Rows from block 5 of a small audio frame classifier, named by matrix and row number. Rows with one number within an expert belong to one neuron, the router's apart. Each number is 128 + 24 x the weight over its row's rms, rounded and kept within 0 to 255. All counts start at 0. Numbers have three digits each. After the name is the row's rms in percent of the matrix's.
Before each expert's rows are labels from the 100 clips, of 14976, where the router gives the expert most weight on average: "peak on" is the class under the peak. Only what is clearly more common there than usual is listed. The data: melodies that start on their tonic, played by one synthesised instrument.
# router: router (model.blocks.5.mlp.router.weight, 16x256, trained with AdamW), inputs 86-128
# up: expert up (model.blocks.5.mlp.up, 16x128x256), inputs 86-128
# down: expert down (model.blocks.5.mlp.down, 16x256x128, transposed), outputs 86-128

# expert 0
peak on: B3
router.0 093:085134124147164146145141143098151110068102122148130156154133188153090113116099154141127118160134138127109085103120164134156146175
up.0 093:108150202116112070111154144128117148164138136119166109126176115121118087098144124113133137097114111138161139143101119110113125110
down.0 096:146129130167134114124093122124091138117142123117127121106135087118166106156135116146120111123098160154127115149130099119128129118
up.1 094:098090163126110084147122094148121119108098158167147153095105143123096119136158146123135102169137102154085147123161082141105155126
down.1 081:109126132140115113118134090095083153101174143126154136174178130151185139142080125157127159133121151098137121108122119141111073179
up.2 074:143130131143120147143101121143081120120109159117122148116089142171149143122129068165132145154085112118128144158174082118109096146
down.2 061:177121152107120128149142127131078107126140130144075125103148154141141145120118094142121115110102164135152165128154120129108140118
up.3 074:145114109150141116105106146144104123152129095083147054119131083116130118132099107099132093079125098170139172148136105125123142098
down.3 058:119089169128128144132169133123136142166125168118154093094114105132119096121114182165118104114076094146109129162118154101177145105
up.4 090:172126101156118101096139128178120120146117141123113094116103124154118136089103128124148122158150088118128143134112104124136185082
down.4 084:080145124113151121119163147128113101161137175115143132110169109076103140067160179167158133134129117121144105149107119121141147081
up.5 116:181144118095106138144120151145164140116078113089105156141132157151122120133110131067100143124150122119106107104119148132159138131
down.5 108:139112102139124114171117095136130192131179094085126117147107106150147082107147135105108114112180140150123161136103162119123121101
up.6 104:138163142135150123098082138163100131170133129151084160153133152162139146110126120147112118147100143091135116095140097162091152096
down.6 112:114145113150186144119102128154119094150107146163120147173157165148119099145117101133110129140142158115110091095080128156133140105
up.7 116:160108125141120130106141089131109145100090138162113089131081144130151153145127127118144111141148088132153132137181135132069122106
down.7 117:161101180146089128096126170124113148082123115124089099113110089154152094123150132085122157129091122156142174136180162125128169153
up.8 085:134135181146116108140086129132103166145124135081129073097114100127172145149116142118154129112113108151150141134133103167117186100
down.8 073:120130139165107160121102162135133138181142118109116111170142107122138120089118138162103141133142130114119104108120104161126160109
up.9 119:091176115180171121125095131155096111146133114131106147127168167131104137077115137150150118147133189107141097128122113162086129111
down.9 128:101175159170168118125119108145102129160108124109123095162172144119130107125119095170119152116099174119104110132127109154112116135
up.10 080:124114139138136089079107154167141143123126096099122140129109120148170109095155185076129145086132112111114140116159126108087155089
down.10 070:125144146130109115172141142104109172119133145127115090122121137105148133113131131139118109126127122084134147115116143124134150186
up.11 096:079117108149110134188113133138154119142090162139140132104121166153161110126122088153075105140087081125147100133116086125154160166
down.11 096:142107108128171132111114114094146139109138132123168186143108109142140112103148167136116112153152116090139135145086124126075128095
up.12 086:132123152119114113130131118113113183107100108098129117138134085106162150121101152099139149099156091155117130139166131145090150170
down.12 073:092149170109111139123144147132120098161103166144110114132140144083139161108168147185128120124123135082144125122114102150147147065
up.13 087:130150142105125149103142155129121142131135121152077095102149106122161144149137117120156172116145142135152084096133112160157114125
down.13 083:128113139109101189127137118189171152151103119164092167116083121090119116168111130117145071131148092132123113107119119123148156172
up.14 085:137179135092105084130073139145105120160155136108149051129143114072152113132085140101125158094144132148107130137142097120129139150
down.14 084:169135143139119092167108157091139151115102085116143104115146107154154127133120131102132170144187141140157166110134087105124150164
up.15 112:094159112165138148151104150122081134117127130106144114135118135131171154117163117109110136138142168125122078079158132154149127109
down.15 114:141100119121082175136093140132121153166172140131139132151099077105142109141110144133119079131117109128108172098092131123081193142
up.16 126:120126086152108122138121158143159146165101112113166135137136138155157095148113140149101137116163103116115117140107124138148132112
down.16 132:162101107116135080155136086106134169106177123073134153154129117125126121140116151139113130134171131133133164129093149129108095140
up.17 106:137157157102160082134082119168120115131124113141130152110154167101091163099164088167136112168150158116088149150157136104107155141
down.17 116:113113168141095124136143111138103132146090117155122094112179149139147140179129120154128112100102148140130144153139112112159128132
up.18 083:160151141162126098116147132124093126174144136101118067139119100119112119111167124149162130138151115119155116149129099143115160078
down.18 072:163079127117088139123117149139140135111097095148127133147090085135151129146147115113153159095132132154141165147144133113108120135
up.19 088:128121128124100123119109142112123161160142123078113124119120107166156128114098118108145134100145132167105094148164106136140154092
down.19 089:149105153112073128149145133128103143115110107137106069105124105098117156162132139140119142113165132142160155148145116119154111094
up.20 086:163124150102099094105116168165099149135150149102121132110147083102160129131130130138143147088162155145099191097123147158090169088
down.20 067:134120123100149168164171096138130106142113164142152139101096151113119162138132150186092058122134102114154141107122125125127099078
up.21 095:091152154085136091069146116135136125106163122117155152130151116120103101116112114114119121098109135127144165146104128082148115147
down.21 105:149133149138114107090175171120094052112092122132123097157140131123102142140143087144151186167116194158143135153187098118099108102
up.22 104:120142100141154142179135118175094140139107127129077092156149176140107175128100084150155134136136184087094139111113090138161095112
down.22 112:158136130158143102151125124143110121145124108100121122150150133146111181104127124124127165165135175134092147130128131128103121125
up.23 092:147105153082131120110135069166171105118108132168123162124112172075096137136124110132150102149127112152146134139150086111097128132
down.23 084:168065116129097106156169128140118125137096144105142113123144147136141140185099165143107119143109125147119173175133123084120123117
up.24 093:125124096121126111127142093117094160136134164106111103110147121116114146158070122162136118105127131094138184131099077105144125113
down.24 083:149109090130120148194100137141153122127184127129139144111082106145122153094109129111120111132101100137105163117117116137093153124
up.25 097:164131168152177121159161116098081116104120152126108136133118146151152115098121137169091154133125145111098107102123116117122142083
down.25 095:116122107132124159137125157131100108137093141176097136114165165150145117145123107125132132159089135131123091118138090136157118142
up.26 106:154109144122146141098171129146110108136136090150153092158118083113129128111141144098115136122145083140144113119122149099139101111
down.26 115:146111104131124082087111109102105150114157130128164158134086101133132112144086134075170097151119151171133154116100133099101134201
up.27 103:179101123125104159088144145141105129133127141143094114132121144123146113174132100143120148174116110136114124113213117130114175143
down.27 116:163081143149090134149110134132120153084117112109101118101090135141142131105162154103108120130110131152145130125151138138143145096
up.28 084:150118125137101112090144142124122111164161083130122122138130099132172158098145120116164132137147121125155111130172115152089130129
down.28 080:105167120138142147145079118131136137155121108163130144132138149103127159138125125115161131117121111125138114088140157137097126158
up.29 101:152146121167135145124081134114086130118122125146119138132126135152147130117108067150145164140108198132117112115132135202125145122
down.29 099:129111098121174129131126097147120097153174202154158145132131144169112149127087123156128099131101136145098108119108119113104110112
up.30 116:163133122111102112121107095101114143106139103131101150158153152104143131116168087142109141092081129150154133143164116130141126159
down.30 115:143122145118112167132154136122124115121120168108106152101161115075131132104149146151110116105112099148163119089105123115171138107
up.31 089:150146151145159115123125130161125133138113144090146099122133149128137137069124152127129152139116146162112133131119107106152139096
down.31 090:177105099129102121174126092157148137153096101125129143126103135142148146145138145097147102137149111157128156120138144112123128122
up.32 111:104131104147121144125114139140169147129105118086147121160160158174152077140127109179088094104120103084106130145103145120125136134
down.32 121:150115116142140104134126094125135158138182132093150152167131113138132115145103131134083105130141141143127152148073134122122103164

# expert 4
peak on: no note
router.4 082:147100107103125122163124137109161134113102146105154142146129097118099105114156132105129101164152165130142122152129102129145119109
up.0 092:099125133103151173124156143106102121128123155138169149139128123080180170122105142166174130102143096145143106137116138152129137148
down.0 100:137069109110148121111119123146165127123153150106151165176119127135092096128149218095101127160143117156105145132095145096101153096
up.1 061:138133142123146134122105147191139143107130118099112129098111139143168147105124120136127120097113083123092099142143135143116145102
down.1 049:160111151113127125129139123140141109115153163125115142133109122106187178129107126128144091113109110096111153101151124132142133152
up.2 126:118114177127152152148107104109119147106152142158162099130100148131160109108157162191130091124106108111129086134109097120110110138
down.2 120:069169134091125136097132186086133119174143149113113108151151126110115101084132158156129160118162121092116102116125123137143120119
up.3 099:117122128153153082142068116112156151083148079121132150107137094146167137129097087099137121092131093146116088121148115182155107126
down.3 114:081140108129171154086089096103138163111128143127148156114097144138130106091126180087122124107074113120122118156135165176132160137
up.4 104:164128146148160105145148116157119141094164135120122114115113117145130114131138105156115120123133135123142131125135177141107108143
down.4 103:138096114156153137117169112140133154136109150129130130176142117113084119084171188136122114134139087096127137125140134123109135101
up.5 094:131139129129176122109138091104125125100159169108178178105141107095134154130108130143119082120107084160131120108087116134109135128
down.5 102:146145141179126114114087112124145118146150079123126177180099138101105122111128148102114139164127155128130149099115138142082160148
up.6 086:082158150127159153093103110117145148137177129158084148108115117139122101097093093103145156108147094113122097097141136159105186101
down.6 084:101101134121091123117086156068134157101183118129123144114089070129129068138130164090168105139114125154146136129131163108105173136
up.7 081:091105132157124110120127158143114123100142121104168166153121130123124139093072152122131143124120137162086124095123157120155123178
down.7 079:115128106149085146126087166069154127090117114172145128104140143150132111140133153128121164115098144111168100105154137105135127118
up.8 064:124136149138140094132137155133122105121142113111119123137159161125151158100096110169171135125170093106083123085136142136102131116
down.8 061:134127153169109149074092116102166139105123112186130142126067103158181095138126124112153128124116130163153115117115119131110122161
up.9 106:106154121134149096170070123118153134098125126085110128079120111162141100096107089100140187113123110114087136121128142127100123167
down.9 131:124122147107113161178155167156112154166118127154102097077140127111109155131177121137150142128142120134128088128129146133163127115
up.10 084:099100147167160081088112147130135109081136148114160150119125126136159166089114114129132110076155179171125067104148146110115128117
down.10 088:112121115184127119096095087086132141123113111161142154121120125160125105119121168096113122133069110131179120132162147154098150164
up.11 115:129144166136122141108185129159149122192129161166175096120135159109137153085120131130133104122105104118149099122076093122150138125
down.11 112:117148136164128156154156140149107136164115165147095067106123161126148108106157120175104125096134133104137099140120134170176140128
up.12 099:124160140110154104082111119125128155074187104136110111130123121123117155101122085106096138107088096138124147097130135132115112151
down.12 101:116129121091120118147133124106094131161163144111153092129177134153130133121151103138137147132130151140114082117159124114120079108
up.13 133:156094108165165153120172145174086109141136168108156107137101156139129124091158173160109084132091115139140139146101158102153149095
down.13 120:110124116125132128119194144146145101117076138148118113087148163160101145131135119149139158158143111118119106163131111107171103125
up.14 103:130115131133129167123094149137153148107118143125137153122111121096100153122110120136114132103163106103118158112130168118176143113
down.14 114:121119110148116112106111131127117147140132126135169129138145098155112128148083116133172148130132191169078158110083131081122098158
up.15 082:124142143183136159116143154139112149104119127118168157134126124128156107114082147126116142115111146145110160123117169108113165115
down.15 064:158125161179124131128123116151116138171115110136129134181091132132118149108144149133129112135128152124161134092125146162123133121
up.16 077:131141122146177140133102133153123129113135099118126151128096157178100149077136108142167140140117132150120129164105121148139161125
down.16 068:148151107114123174078139115117116130131129105104130135135101114127108098118113112083121128143110049142129116132131108128173131176
up.17 114:119134130131144113114140150112110146156168123113136118152146107135118147142150084114068134130137113145153114147115155162162085095
down.17 109:126116174102096127139167149124084131160138172128100127139131121060125156122118145161136122104142157131143148107121126129136138098
up.18 105:100122126112149123152081110127131185119139148092086146107131102154108111159111117110158132141079112170104095129136136138098117177
down.18 118:119163170127094155156151145127132113150104155141080105106131147112112132120149162149110152105119096139137096147132140158140157126
up.19 132:172109128147117134149140119147116153178136135135162145138116151129153151107115176165164113158104137118137138137067082155100116089
down.19 137:111120149128109181164144138165122111181082122158107100109116185117101155115179136136125119118123113126147089128121144163145152073
up.20 095:150083146117113114118112184124165132076088146157128136083109160112134118111125133106131091156146092096141149113140153123152165160
down.20 095:134168126126120070133127133110134080133116100118122106099144132153114126113113056112171183149113173140108115131152105132127121137
up.21 049:119161105129125120147102129123107143136175136096116117135140149121146112119111137128135139073138102149116114125136131163107143133
down.21 035:153110133109135131126114120121145135082174124153103156100104113112141132126165128095115134118106127156161117105124134135119147129
up.22 106:134118168103110117095149083117105152140144151117148119136125123105128128141167172135181109132125148144117159116102104102155117115
down.22 097:140163124123129159095166143159138119180113167114121092120142141093127124120147133130136106091135054115143112146116125119143157158
up.23 125:123128143165122121145143102137141145129145161051089113106111138132093127142110155133089107130116081104135137132129149155100117109
down.23 130:156091122102131131138201143152153119114133147118110108140125145135104121114144148135109137125162097144159096168150164140119132097
up.24 107:169122142158128105113127126099087178114134123145133140153121150107123144091138122148103156084130123169157109108109130134136166132
down.24 109:105159132089088153141143109120110143121182156091114099105092082112159076156106096129117135077104081157161092094138161138120126182
up.25 090:096126107122107170125152128169180104152119138091158147139120162142071105143106146124140116106151085136102135120120123121149153103
down.25 086:175137126132168071101133122121089114100109069106153118140129105125145184119143081133150122136161138147141176141132094115112112121
up.26 101:103147166130113137139103088135158099130166129131138123101122112133152130132106096118090124089133083148121078134162159186114110161
down.26 108:109142135109085176149168143149118110144084136143102097104126127101136163149134095151120152132151096117129121145162127159143139114
up.27 129:109129175135146145134128119113130148176098141127185099150169095083153170133116138116116125136129099093151106111131161153119129142
down.27 136:106127143106072119130122153150122109155095121105126084113126135116112124168114145126152124125147142159092153159091103090164136113
up.28 083:115141148137137093100077152146132159129170112134128145134147180118164103122145135133097120118137136156143112083154110168122154130
down.28 071:157121102178163130119101081162131114137126091108145158159112129149126105114137103104116099170140147125095132108104118135126142121
up.29 068:120165138120147130093076118120132186128131104102106135131159154123147128128100102090107124122099095094068138120133097143090154126
down.29 066:169175172119135135091101162168154088154076122137150147116150118115126182092101100120123137114123107110108131098122109114115130144
up.30 078:117127146123123141133090168147128151126180085104116155147094121163136137130095107142163121114186123114113140118133115142106103140
down.30 070:075172109137172120154128129153134127141084106140105115120130152133108143118141119131146157116118133113138130161149114154135131101
up.31 116:127116129158109120150163079134146153091135129156109089137126091160154165154113076142158148131099131093171151125167133146135108156
down.31 113:117147109177163135123164096108116119096096143105117091139114164112120161118128126154140123148097101113160103166126099131117113131
up.32 099:110138139122114098134124149172121178122110152093159131097107167131166111139128161138137093110176146119082138095082116118129135130
down.32 078:130132115095151130090095164117082124091104114143140154136150127147104115120160129106129118141172147154138175116111148115186139117

# expert 11
peak on: D#5
router.11 092:155144153097092154149172132143168122121087137140166142124100124124098125153152072114150141127131148149075106099131160086121161143
up.0 104:110080147134124127121164100161136110110113136110137121079117111141137127128150115087135155069128120148123139097101118108130105105
down.0 105:163129100145125111104112114180131153122116080126153172121104117171141147119101095093125073105125126121147171128112120139108115147
up.1 086:114105118131123128114102106136126128135155142133156142122126127152093093144176172155138104107123111102137141163123140109155099138
down.1 083:180098135175137113086111080096105150100131085137137141139119122136143116151107146120105118159115164121166188146135102135095109151
up.2 088:115168122094135114104097067137167138128136093085092123144147070151148124136131064086152152164120112171133150132159117152080136144
down.2 077:114143152106129164112114105115103155123121134184101101151156151115110162106135127147088122120126133092152123145127107176148129168
up.3 094:130156143173127147137095107135106144113134117156133094147149131121136157139124116165117097142097116124176140105180098165066108172
down.3 097:125139129140145136113071081113083181136159112159124145168136097106146118125124142148127133149124140137150159098137125135124148146
up.4 113:141145114128145129124090170119128134125147143123127123165151159120133146147138128123089121124174128081188121114104114158128087134
down.4 139:163114115134151145102110112130085151059170138164111162167138147131131129119153132136107129154132126112159118099126120183131123115
up.5 091:108118091140160147144101115154123138154123120135166121161131140116137141149078164112127116152130102133085154108072090148141115119
down.5 095:123153118118172086114106140141111116167156117140123148128169072089111146081167116175148125135185150111148156095103059130090121091
up.6 089:135134106178186118114081132155102123111160105117149134141122157154120133113079144158110088135095131147138148151138085142136126112
down.6 078:119171134143170154114087154109130139136150155142141128134151143099195117094157129137090113144101110126184062096110159167147135153
up.7 087:115155135130157092073092121153118160116144123143113114138165140111149146093141148152097137127100129117122120136155142116128143092
down.7 074:136085077101139147139115103124130151116155125179131165134072135145102084135129141083165083123140106126146112109101148129103164151
up.8 095:120145106108114097110142156068098139110150105157153076138131145132122108168128140136125137162138164183111132166122121118125109122
down.8 087:137121117125135078136132152129104121109137155076158128149187152116126111124123161120096150151118118128138159173102110089109102125
up.9 106:138113159092131098118098142139130154123141139122078109133139126122116113122128082113095127081140099081176116123167149142100151153
down.9 093:124142119117120141140130141129096107137112135151082098096138124065063160117177175135132133119166160136144137123135140115178142123
up.10 088:080154093096155101140078097085125162107178095110113141145118135137126148133134130135140119107115114146152101144168085124090098117
down.10 086:124109112158148100138120107129138145079129121092147126118090153173157110174117110093045105102125152145127148166126146148137101142
up.11 093:109122143150172112123120141105137171106157165160132117089123112158142115141142137107147128129097111150153121138139111139139118098
down.11 096:171122131121104135145122139128131129087120137137087126081117117107136160138135142147125168099132122131141138084146152127148135135
up.12 124:100108108106103144132153092115143137127106174121129108130139170127115131161140086123115151096111165082106061153139158097148124165
down.12 142:088123153125138165124164126146153100149085159137109131128100178107096114148114144163132109093118134137103086158138131099185097107
up.13 099:103105103138131137128136089066177121104143156143133118083094130154126127154140094109103131095117118121159079131149145129193122172
down.13 094:121145136082074106105180143111157064124099125117099125146130149117098109153095120148145166131117120156126131151180111083124110150
up.14 101:119118158162123153153120141122112135170143143164136127120130114097136094200128148165113081119135107114112122124156129128089112091
down.14 105:079140110155160163125111107107113175146138161150157121157138125111137147115120162179129108151132110060142130102141080113132090144
up.15 090:155126149085107076111142130130116152103108136114120131123149165135151100160150126112094140055112140157165132186116141138146126098
down.15 071:109107146109101108094143121127116155151100120115186129145138114111161080170153113130113102163130099151144155150144143080103156160
up.16 112:122146130105135145175091121132122119134120125156142133147127153125096120125094125132089109153071116120078097106133118142080144179
down.16 130:124129142157135129144086106124092166131147109121117130125102081119137131178113114142117099137109158162095145111122125145092154159
up.17 104:127167145140100174124125124112107134154146108094112042136122117157162100137081122139101165113059087157134137146127158129113116125
down.17 108:127141125160184143111084072119102155147186112139139136156164108120108144088109123116118129140121155155131112087075103116148090144
up.18 135:167153184147135166098122117095119109147112091114181138120101160132124168099101125141086146120113162148180112097113135162117153104
down.18 148:110148160088111125119156186151118092125111115139136076147154126134115145100164092116172163100150129130108130120134153142126124106
up.19 094:128098133161125157142119147136095148107163189195117093185125097117108133117137153107107152166174124107131119133147133136143118146
down.19 095:133116158164127118121103148104124150098145126144172107115109115164143118143116113094119165131045137160132135125132167122131154184
up.20 183:129136149112087145137145139117172137166099092128107172152159099097115086151149113107103136184117114143073102155146175134097144158
down.20 193:116115155174141154138140103134134149171118153146156078125137104149141110135133124161108137124126106117140113123136121120119149135
up.21 076:092100112119134091132112117103111122089142130121075179110129151147129090125140103133130094125136088107153125151111111119155094173
down.21 065:157080134149101146173134160172158161105123119131123103114088096168165102136088166124137105135129105124096129130136170137126134118
up.22 103:136113187169119167095135090118111112154111124112147140115121123130063160149112122107095117142139120170123159144117124134183154135
down.22 112:114128128133101148160130119117142128078141138101109112087106160142095145120157113077132143110091135133093095112127164121172096134
up.23 108:127124135137108115119147096155118131164102134114174159155092091123101127131113153105136137111146111136079170139153161107144152108
down.23 110:102140150108126141148174139149129118137093179151148104090150131115124172138144110177137111087131131093109145097138109119119118117
up.24 096:130138130113166147134123119161127141152121155134134103159143157095103124128109133134112088153135131091125137095126131124115117129
down.24 099:076158088120131131120098172118089134173116133119129130125174165109143092092157178146172122176167160086096122128080108117116140127
up.25 136:146144168161135095133151117148126115124126133114180117120133109148161135125091094115141157087125132125118166149100142140119149116
down.25 133:174109139147148107108134111137133135122145121099175148103134070145155143112135131118131111130149116135124161148089125115120138082
up.26 086:099134117161160072098106133136103158138165102152167097152118104153136129130143125115175128095171143149145148099122132158106072113
down.26 073:166124150129093113147125184118118082123132127129113130140120129172144131085118113115143182119087179118141117138142126099121168112
up.27 097:151143160123122094076118153112141131118128112155100095144161151110162182099075115158118122131122149101170147109152056137115125152
down.27 093:142129148137135109115109094107070129132116150178089105202171150122131167136136090183087136148111169091196158134161071136128108104
up.28 116:089144129130166107138129132124099112110116145162145124153130162088146187119166108137120163160110138113158119115199105123107073127
down.28 119:118126160118138201119140179159136114096112172154110137099119131080133117118144140113123122106084096126096090091106183148185134130
up.29 079:122127170151164127130115131085147173102134164146126139127170109154211135114104138170154094117113108133190067118138129146150120153
down.29 078:153107155134135121133166161159134107097097157126154135183097161161167125137115113117119115161120132137129117132106145111123152143
up.30 099:087154140167115127083108137139150097153113109147176110146148120121128125131131120087129145139140092092139113112145132155077089182
down.30 093:111135105111120099135113137108151126088131126126133123148168129154149131120104113160142192146120139121143113151131096108121106110
up.31 088:107130118110127112104135180121134126131138179147133112071149111153141107126177148127098083119083097103134126142107138139124146111
down.31 078:119129112129123129103111139125089133096106131146100142122122177096144133132140122110083141130121116114211115084132121138153119181
up.32 114:082171132112112162115096110085172158131128181112105130114121130143115113130097150139146155094082148147117112146144156111131147162
down.32 118:078166130116157127131097163125151102137123141149112138147134175096097108125132154142144125118100131091104095125126132101136113127

# expert 14
peak on: F5; F#5
router.14 115:141121120136080143104180154103138129118104160116108101106112099151159155099119147115138162146145092125151180192152099167172174114
up.0 081:110097185105130180109116070118175137172136129169104133148129139120103101153146121125113117098144112158122119104118151142134123103
down.0 078:134119112172122139101139134172113109100100131071132129109088142128151104137090124130151086160115123127113133146092128130136138127
up.1 083:109124120127142102115092119137133173136135117120141176114179141115125090120199128080088101130147110136107114132123120165134131166
down.1 085:179131106124113102118135103150117123145099143092103148159134139139128147135088114122109124142139151148115179145115112121103150146
up.2 090:130139137100122115103104119162109140155089121101136120116139167153160099139099164121109121141095122158126116146122102125135190109
down.2 079:172147159141141132119110109128129189148144105152152144146129074128144124131120146153104131132164126147113150137146136143115142126
up.3 101:150120173164109147122142123131128123097151091126112117141118095118146150155142108128108134123089152157119154146100155109154092139
down.3 092:115122112105134084119167156159161096145149121126164144143124126102086119128131104152180123139189101099111172116088121063099106156
up.4 111:101127147173118169147136062099130121125118139132111103139114145088136114132168143152142099129129100125121115124167164111135148112
down.4 115:149133149138143172110133114129096118113168146143116106159104126114144128127167100124085123097112106139184110102157179193121151093
up.5 100:085126094143137124139111122089141132094132123132149128113128102158121115157140106120159110108135118147094111150151138123143100142
down.5 092:133141139116109127107130139103099087128121096154124130165074120150126139121101091097129118131059152144112128146145132153127152136
up.6 121:115134105125117085128085146070136193124145121138152148092098102132152147134146116129121157126157180131135136131106115165122140112
down.6 148:092143145127145086147116143093111108115135112144138088088144143136107130111166106116114163081113166140124123138171128117160109104
up.7 102:134137112115133131155122093093192137129154102107113120091128100130135120127171149096150169084118142127145122113142133124106111101
down.7 098:155128137160119113118127121159086172120121094115146118116084114173162188111085100106130119134130125108126174133099112171138155164
up.8 090:147120149072147121150080114169118108089134141150133127129127158119107141109138127123091077135111147124120130109120093135100137106
down.8 085:142119183120165109100132116094097113070145187169135131141144122104152150122131132158133138133108161126150126105098118103164119170
up.9 108:101120125133096143155147154133147130118099147102098134094088095116129128164101132112136139160113112135141127142134144114109149160
down.9 101:117131094085128126110135137094090120118156139132147130152104128142125105159096131111147101152084138138120144134153144116104148170
up.10 083:113144147129120131106115118125142116194133088117170136201145168119092134126102093115108110115111106138131138134082113104105122127
down.10 074:114130094152167148133141132128117126170133135123165106136127162117129148109112159146147114152131125115116089120082151081164102110
up.11 081:142143124092142115128108158149141136135167097071143141122142162112154084125154092153125135075113151138110126128142152086118117129
down.11 064:121133123154127143128086153170114133161093148152106123144145147106156120093169132119106108133120135128132146110092114145145186084
up.12 079:087148109134149118153092140124143109175140146155135154148151178077144112145117098082097107128132115126115127133125116101151138119
down.12 069:130098110134092116118163093162141083182102111128179099152121120119106147143147153119174138121158119118116138153111133127125106101
up.13 083:103126122079133131146116126098135145111140111139110176125145135114104118146157111145148100097137130155072129093148168104126084180
down.13 085:123091095094098153110133117131161099135139133151135139151118129149121125122123130124148103132107116157096106125116117116127097091
up.14 104:112135147114121126114123108096123123119160124146113140120113159088148134119164147156154138096118127147132087089150164116122116095
down.14 112:103158127090139117154099130108132093127154155155130120145144154091150122121146100148142166066113117147143102099152134128139115128
up.15 132:153124146100123140111158160130117099167115158135147114179147140131102152101113124127098135150138126116133143124148158126156145159
down.15 145:147116121144128135117152157148098128132075126121147076119129142139150156093144131154139138109133105126168127162122095149169139076
up.16 080:097130101117153100148097134119137129198150126142112117151118132111097094159135142140135140112131116126109107125122112091128093086
down.16 079:144090137146137144104121078144185138119135127154136176132135138136098132120115140139123105146148116112155141118116146108104111133
up.17 088:106114151084117167135147153138137099134130120135140131158143122151114119149131131122104092139163112155141128114134143137109105134
down.17 086:092163145107149132151108135087147119150146119152138116113136168102138105164089100144133106081102109151133073139135149143104082182
up.18 110:125083114103105118137113143100111133143156142097113109106140122115108098164130101127117135146142149126131102137131141168140132123
down.18 107:119108145075103165178164159117131114098145166140081086109108145130133114152162102117109149098119130143134102113179176134165144126
up.19 096:129143127126153098114092133086138115154115092129153140125156115113116118142161153112089171111167155132129171132120095154118138097
down.19 095:105119130142140093167140162103155103128122132100113102088147135126069114131133169128111154136139164118074115170136129085151092103
up.20 119:144191123073093122132161131107125142134110129091086120110153138090109117132126136109102145117125121132138168148146107115113171147
down.20 121:076153130139103093132126136103069104132130137098086132114147131103124112122131115159103122140136154099123161120159100122116143139
up.21 090:105131110112128154161106106113133153136144115164106137075126116102106105171176111110127110150097073113082140092161131128135124156
down.21 086:138107149147119139129122104149129114129112143180093120174114162091101142101144140127112138151130119096156078105183140154129125103
up.22 088:102081113102161102142114132157180085150109120126111145169159145119095104141155139144119103115159124103113130131124174086091097098
down.22 086:144074119112114137113143112157146099114148180141137173127151169113093121147139138111136132114129132168119127104116149076077121123
up.23 140:157113118099140134078118116113111146086126140133149137136144129130107142079139107143118135149120148129149120134081122138128125119
down.23 131:114095099155143153108149114141111154085112147122151124108111115167134169108132150150133103137076113120128155143119122111150095117
up.24 092:089106155131126109141086093101127170148131156180153155101164139119136112144123087119122127110129131149147106130104145117155135152
down.24 089:118168120091116136129097118141114102170125107128097134172125128067079090125156110093153110163156112127116128113155115132104146143
up.25 099:111162132164148102121118161111133113135123096121145065150144146162075114123103103131108143129162134127139130139092059122108117127
down.25 099:105167166117126127140120148117171096144121145147133124140146178140082133099134156137118168119127149079108081147140125107158108098
up.26 067:106089136143144167151126140132127131126110120098115112165187164143135089129166117118124144100124126140120087089124151121114096108
down.26 057:128086094154158101115086133095096164128150123145163141117152100119133116125167141119128127195162161105152138127131113117096111113
up.27 091:067150124103131116100113158123117151141137161106087128128117150117107109135137131115104108121107163142116121124135118176167139149
down.27 084:136086134113112115134119119139133152132126093106165171139119095122116110157128140082138098171169131175123163136134145112090130125
up.28 105:204123114162134099121158124188127149101110101131141103150134104177133181086142115104142149133114113111145171144092131112110127121
down.28 108:130139098141128091083118141119095134141123137105146137165150096143153138113085158146112115210151126085143158161121079132131117126
up.29 104:156086121140099147098122127134117119128114172126134083115123124088094082140168117107084129106088120167122144154131148166126164099
down.29 106:151092154144105108117138150138087133082107118088076088109129128130109124116154127142122138150138153137140158106150113104137147135
up.30 096:103144138113121116156113117154138151146126138156135117151145174103136131166141127140092139122157141123132073083130123126131109133
down.30 103:125102116143152169138117081149134156130151141116149127148124125132145105162116160097124102114138105158100090109118157109163097135
up.31 107:133090140120101151117148141130138128130141162141141115104118127161142134110130098102149115107097080118120109150110144167134111181
down.31 096:183121102140129112093151168173112154109090096144134131174148106169164154104141115137129126154118139114153164156138129137119144109
up.32 091:107146133124155101158104101088127164077132136136122137109115122102146088143161114121163116134141090167119077114123170121168122167
down.32 086:150162159146123139134087089149143124176134100150123136124112119058127107131154120125127126125140102142156097087111148150123169115